From a checkpoint of a small contrastive image-text model.
Training: muon at rate 0.0093, batches of 128.
Data: trained on small charts drawn from random numbers, 101725 training examples, 8.3 epochs.
Rows from block 3 of the image encoder of a small contrastive image-text model, named by matrix and row number. Rows with one number belong to one neuron. Each number is 50 + 12 x the weight over its row's rms, rounded and kept within 0 to 99. All counts start at 0.
After each neuron's rows are labels from the 100 images, of 14976, where the neuron reaches its highest value: "strongest on" is what is common among them. Only what is clearly more common there than usual is listed. The data: small charts drawn from random numbers. In brackets: how many of the 100, against the usual share in percent.
# fc1: MLP up (encoder.blocks.3.mlp.fc1.weight, 256x64), inputs 0-63
# fc2: MLP down (encoder.blocks.3.mlp.fc2.weight, 64x256, transposed), outputs 0-63

fc1.109:40 65 50 10 63 76 51 37 55 51 54 42 50 58 67 60 45 62 48 68 42 51 37 52 67 40 53 31 32 52 45 59 55 61 40 64 55 47 60 44 41 50 70 56 26 35 48 54 50 64 54 55 61 59 51 47 79 68 46 58 57 49 53 55
fc2.109:43 60 50 51 36 39 59 62 44 48 51 64 81 47 39 55 32 39 54 64 52 17 37 50 54 24 56 49 44 51 71 64 60 65 62 71 54 53 37 34 51 34 50 40 42 61 62 52 61 40 65 54 49 55 34 57 41 36 49 54 48 70 36 56
strongest on: one colour (91 vs 53.2); line chart (84 vs 7.1); peak in the middle (71 vs 13.1)

fc1.136:65 78 52 65 47 56 61 65 41 51 45 40 63 49 56 55 55 45 50 59 46 58 55 46 59 45 64 42 45 55 57 69 30 72 69 58 68 68 43 53 58 52 42 66 71 68 51 34 39 38 71 45 35 49 35 64 45 59 34 48 60 75 62 48
fc2.136:52 53 64 42 52 42 46 40 39 51 33 37 36 76 52 44 39 45 74 43 42 68 38 49 61 59 43 38 69 68 51 58 48 48 57 48 65 50 73 43 51 52 44 89 47 47 53 47 29 63 59 47 56 54 30 62 53 47 32 62 29 37 44 51
strongest on: scatter plot (29 vs 7.1)

fc1.203:37 46 71 25 59 57 39 39 43 45 62 67 67 50 56 46 58 47 49 76 58 37 57 68 57 51 46 32 52 78 44 52 62 39 38 57 56 55 62 57 53 30 61 53 23 50 50 49 57 60 61 62 41 53 56 56 73 53 37 47 50 22 40 51
fc2.203:64 44 47 55 55 60 56 83 69 48 62 44 64 45 69 52 36 56 64 43 58 26 52 32 50 21 37 51 50 61 65 48 52 40 51 26 44 58 36 36 51 37 43 37 38 44 69 40 43 55 61 43 48 44 55 67 41 56 58 61 38 63 34 55
strongest on: line chart (43 vs 7.1); pie chart (40 vs 7.2); falling (38 vs 12.5)

fc1.142:42 45 53 71 46 71 43 63 52 52 45 46 60 54 38 49 34 56 69 30 54 40 58 58 71 65 59 40 46 35 47 52 57 42 42 46 54 86 38 55 55 42 78 36 64 50 46 46 42 51 28 58 52 61 47 61 42 38 58 63 52 69 70 66
fc2.142:66 60 47 42 68 35 46 46 44 40 30 48 47 64 61 37 42 69 45 46 38 27 49 48 50 57 40 54 69 61 53 65 45 33 38 72 59 55 40 50 37 25 52 45 64 48 53 58 52 45 38 51 56 77 46 60 44 75 60 29 53 35 66 37
strongest on: dark theme (66 vs 30.2); radar chart (32 vs 7.3)

fc1.238:80 55 57 36 57 52 48 36 46 48 59 38 58 57 45 37 67 51 47 51 47 62 57 38 65 48 52 35 67 52 32 35 64 48 48 43 52 22 61 54 44 37 63 75 56 44 43 41 75 68 54 48 52 52 58 71 56 62 33 49 51 20 54 57
fc2.238:43 42 30 50 68 54 49 54 58 36 53 70 48 49 45 44 49 61 60 47 58 18 52 61 39 25 65 63 50 46 79 68 41 43 57 48 50 53 44 28 60 55 36 53 42 16 59 51 41 41 63 51 71 30 62 61 52 50 52 52 50 40 54 52
strongest on: scatter plot (44 vs 7.1)

fc1.234:65 56 31 57 73 72 61 34 38 48 55 28 51 63 49 39 32 59 48 37 63 50 70 53 43 48 52 48 65 42 47 51 50 74 54 41 42 59 58 46 40 37 39 33 46 67 79 37 48 49 75 67 62 58 55 35 46 50 60 51 58 52 55 37
fc2.234:35 42 36 51 54 48 45 69 46 25 40 56 55 34 52 61 35 42 47 40 70 59 61 53 70 33 66 38 63 60 47 56 48 50 49 71 45 40 34 53 30 47 47 26 57 44 52 24 68 58 72 62 62 43 46 62 54 65 66 51 59 46 48 38
strongest on: line chart (73 vs 7.1); rising (42 vs 13); dip in the middle (34 vs 12.9)

fc1.239:38 52 37 38 44 66 60 57 57 38 52 44 55 45 32 24 43 52 37 36 45 34 81 65 36 61 68 61 37 48 76 56 46 46 35 64 36 39 44 62 57 59 49 61 55 56 39 52 39 30 53 49 35 50 72 48 63 41 36 55 38 46 56 65
fc2.239:69 60 55 47 46 41 57 57 36 18 38 65 44 45 17 52 57 58 53 47 51 45 43 57 30 68 45 62 64 52 68 30 61 53 39 67 49 43 37 49 61 40 64 52 40 61 40 39 58 41 43 65 39 50 54 56 61 61 35 74 48 42 61 31
strongest on: radar chart (51 vs 7.3)

fc1.215:34 38 56 52 31 40 39 54 56 65 50 51 31 53 65 36 42 44 60 55 54 66 51 67 54 41 55 55 60 52 48 53 50 58 19 51 47 58 66 67 42 36 59 68 30 61 38 66 48 36 63 58 62 53 47 45 60 54 45 33 88 62 58 66
fc2.215:37 41 35 57 68 67 48 56 51 42 43 59 38 60 44 51 38 52 46 40 45 51 71 36 54 38 48 50 32 80 62 41 39 22 53 57 53 48 62 40 25 28 44 43 60 40 52 68 63 62 61 42 59 46 50 34 39 66 55 71 58 58 53 69
strongest on: line chart (28 vs 7.1)

fc1.133:46 62 50 43 60 64 72 70 42 54 34 62 49 42 26 40 66 30 51 67 76 46 47 49 39 60 47 40 47 27 44 58 47 63 43 37 57 50 46 51 63 45 63 59 58 49 72 40 50 69 71 48 51 33 61 64 63 58 46 27 60 52 56 63
fc2.133:50 67 42 51 39 63 51 36 48 45 41 50 51 43 42 45 61 38 66 41 41 51 53 47 44 50 48 51 71 65 51 66 41 63 68 52 33 49 49 34 44 56 68 54 45 51 69 40 48 45 64 30 51 49 58 59 34 18 46 67 63 14 77 53
strongest on: dark theme (93 vs 30.2); ring chart (35 vs 7.3); stacked bars (34 vs 7.4)

fc1.87:18 52 30 52 53 42 57 43 54 45 61 33 45 60 57 46 52 43 71 46 67 43 47 65 54 61 70 47 65 38 37 60 51 53 52 49 53 80 53 50 59 44 63 36 49 44 39 73 67 59 64 61 61 41 57 75 51 45 60 66 60 41 46 69
fc2.87:68 47 79 41 59 51 46 42 47 42 34 55 32 47 46 58 47 44 64 55 20 47 30 43 48 56 62 57 59 44 31 38 64 47 26 40 55 56 57 52 76 58 51 48 39 23 51 34 47 54 81 50 50 47 53 67 49 66 59 52 60 51 49 45
strongest on: radar chart (38 vs 7.3)

fc1.186:44 72 49 37 28 59 68 88 51 52 41 63 57 46 36 45 61 47 52 43 58 45 56 54 42 49 37 17 48 41 30 65 80 59 47 38 59 49 47 51 53 51 59 43 53 63 67 41 44 53 50 48 61 45 67 58 55 57 54 38 74 49 52 59
fc2.186:50 54 59 48 38 52 61 50 18 32 67 60 37 42 56 54 40 48 69 32 57 37 47 39 36 25 48 44 61 58 58 55 51 76 70 50 40 60 52 38 33 58 39 64 53 57 36 52 46 48 59 55 38 41 65 59 50 37 58 53 61 50 77 29
strongest on: dark theme (97 vs 30.2); ring chart (45 vs 7.3); pie chart (27 vs 7.2)

fc1.233:52 48 45 49 49 58 48 58 62 75 55 54 41 48 78 44 54 62 53 48 28 49 41 41 45 20 60 46 44 47 19 48 54 55 48 32 52 60 42 56 36 58 61 50 66 42 72 51 57 55 29 44 62 57 68 58 46 44 62 75 50 33 59 29
fc2.233:35 30 53 54 49 47 54 22 38 61 63 43 68 54 37 50 69 39 45 69 53 63 65 67 53 44 58 60 31 57 40 59 45 46 70 50 39 34 51 17 40 42 34 62 49 51 50 50 71 62 54 27 47 48 39 72 51 50 61 52 55 42 47 49
strongest on: line chart (27 vs 7.1)

fc1.102:18 58 56 51 59 70 46 38 60 67 30 40 57 48 54 45 60 48 57 48 63 66 63 49 39 62 65 57 71 62 47 45 56 47 44 66 64 42 48 67 43 38 46 14 59 47 36 57 39 46 44 61 52 55 70 54 53 67 61 57 60 62 67 58
fc2.102:53 48 45 63 57 62 53 64 49 58 60 47 51 52 49 43 66 58 24 55 48 60 52 41 59 32 69 60 38 31 63 39 36 39 47 58 64 67 45 38 76 47 21 38 59 24 36 59 47 38 38 58 47 41 54 46 55 67 72 38 36 61 53 46
strongest on: scatter plot (60 vs 7.1)

fc1.246:30 57 47 47 37 47 56 62 56 52 49 54 59 58 52 50 39 67 55 38 65 60 75 71 48 57 59 67 57 58 54 49 50 46 25 61 49 56 21 26 66 67 64 29 56 49 39 60 52 76 58 37 57 51 70 49 55 56 57 48 59 43 56 71
fc2.246:53 53 58 63 47 61 49 42 62 48 47 51 53 42 49 45 41 54 41 29 50 31 48 33 30 58 40 65 51 76 58 57 49 48 51 55 50 53 27 59 54 38 50 13 58 44 21 65 65 49 51 54 52 50 70 67 36 50 61 55 79 43 60 48
strongest on: scatter plot (43 vs 7.1); radar chart (41 vs 7.3)

fc1.118:52 70 49 55 66 56 40 36 52 69 62 40 66 55 67 66 42 42 59 63 65 50 52 46 61 48 66 54 52 70 42 66 48 43 64 24 59 56 65 78 46 54 50 56 59 61 90 58 46 48 60 46 37 50 61 71 49 49 49 58 52 55 47 43
fc2.118:46 58 36 42 46 14 58 45 58 61 65 32 43 55 62 54 50 63 65 65 55 57 62 51 42 40 61 46 37 63 34 57 47 40 40 69 30 53 60 45 54 65 56 50 45 54 64 18 48 49 42 56 46 64 34 64 61 58 37 41 22 64 50 55
strongest on: one colour (94 vs 53.2); line chart (59 vs 7.1); peak in the middle (32 vs 13.1)

fc1.44:28 75 40 56 61 47 44 41 58 44 30 48 67 65 61 72 49 58 62 51 50 58 64 71 58 46 49 59 64 67 58 66 55 50 48 57 55 32 41 56 49 43 58 26 43 65 42 35 51 65 43 57 66 51 57 43 54 63 86 51 55 56 51 64
fc2.44:27 50 44 76 36 53 50 50 64 42 54 47 53 54 40 42 47 62 37 24 48 32 51 53 47 43 58 56 37 52 62 71 62 57 47 32 45 58 46 49 81 70 60 33 41 29 41 58 52 74 34 50 59 55 45 68 57 60 64 42 45 42 36 48
strongest on: scatter plot (67 vs 7.1)

fc1.39:49 42 51 41 51 54 57 41 51 71 48 52 51 57 55 49 43 41 54 76 46 40 63 45 58 47 74 55 48 53 55 62 66 62 49 40 46 38 43 49 08 64 57 49 56 39 55 46 49 51 65 61 55 72 46 58 44 36 50 29 19 71 46 29
fc2.39:45 42 57 61 56 50 50 39 35 73 72 38 42 67 47 52 73 25 54 60 63 78 62 26 45 55 54 52 43 43 53 38 47 56 46 66 50 54 42 34 48 23 55 63 43 54 48 45 47 48 47 38 54 43 51 70 57 30 49 19 44 51 44 57
strongest on: peak in the middle (45 vs 13.1)

fc1.199:50 54 60 48 77 55 42 27 50 51 43 49 58 57 22 51 31 54 53 26 41 40 58 44 49 53 52 33 44 39 44 58 36 61 69 48 46 47 34 32 46 54 50 52 92 60 63 45 56 47 49 64 42 47 63 59 48 42 54 48 55 34 51 75
fc2.199:26 49 40 57 59 37 66 46 64 57 44 29 58 34 37 61 38 39 58 43 52 19 50 51 58 51 64 31 54 52 41 56 40 49 62 33 51 59 65 63 37 43 23 37 81 61 46 53 68 45 35 42 48 50 48 55 59 60 49 67 52 55 55 61
strongest on: dark theme (74 vs 30.2); pie chart (29 vs 7.2)

fc1.106:56 64 37 65 26 73 39 44 75 52 57 54 38 50 52 53 57 57 55 53 36 77 47 58 49 47 48 66 69 39 59 51 39 22 53 40 53 48 51 81 59 58 53 44 48 55 48 50 46 55 44 49 69 65 48 71 43 57 52 83 55 53 54 48
fc2.106:44 29 52 61 54 35 65 43 54 20 43 56 52 51 47 19 55 49 48 39 76 61 57 67 66 71 51 51 47 37 52 69 41 41 48 40 47 63 38 58 36 62 56 61 59 45 48 45 45 49 52 46 31 59 53 50 69 48 45 33 34 37 73 64
strongest on: line chart (44 vs 7.1); peak in the middle (42 vs 13.1)

fc1.250:56 23 40 71 46 51 60 71 44 47 58 66 68 60 48 58 46 36 57 55 45 43 49 43 56 50 43 36 62 73 38 55 56 32 40 54 43 58 46 43 51 71 50 53 80 36 20 44 48 56 48 56 52 54 65 53 52 68 46 58 40 27 35 62
fc2.250:68 69 70 78 39 53 54 41 58 39 47 71 71 53 50 23 53 31 47 47 49 32 69 58 57 44 48 44 24 54 41 55 56 54 46 50 59 43 39 54 43 55 42 43 37 61 44 58 51 55 55 46 46 58 55 45 25 58 20 55 47 69 39 52
strongest on: one colour (91 vs 53.2); line chart (74 vs 7.1); dark theme (62 vs 30.2); falling (36 vs 12.5)

fc1.225:50 63 52 64 74 58 54 51 45 41 59 30 54 64 24 46 50 47 55 60 50 11 60 44 53 47 33 61 59 52 48 44 44 55 67 68 43 56 44 52 43 53 43 53 56 66 82 53 43 45 60 66 60 47 59 40 35 54 66 60 56 62 57 73
fc2.225:25 72 63 58 42 59 33 50 66 36 69 38 63 61 47 44 44 65 57 31 53 32 59 54 48 34 68 55 51 48 67 48 39 48 42 50 50 52 59 70 27 53 51 32 25 59 40 42 44 60 66 45 46 51 54 42 32 36 65 69 55 46 41 52
strongest on: line chart (50 vs 7.1); pie chart (35 vs 7.2); dip in the middle (33 vs 12.9)

fc1.92:61 54 62 58 53 60 67 54 40 56 47 49 54 43 36 47 47 62 46 43 47 59 55 57 45 47 44 72 63 72 69 54 50 63 17 67 21 35 79 43 58 57 66 53 51 42 35 60 49 65 39 36 67 50 38 56 66 60 41 57 43 41 57 62
fc2.92:60 48 48 52 35 74 44 50 52 34 53 75 53 54 29 50 53 38 77 28 50 49 48 50 64 55 54 60 54 45 49 50 44 45 31 51 48 60 59 54 54 37 52 48 66 54 52 83 47 36 46 80 46 41 56 49 34 41 23 51 48 56 61 30
strongest on: one colour (92 vs 53.2); radar chart (71 vs 7.3)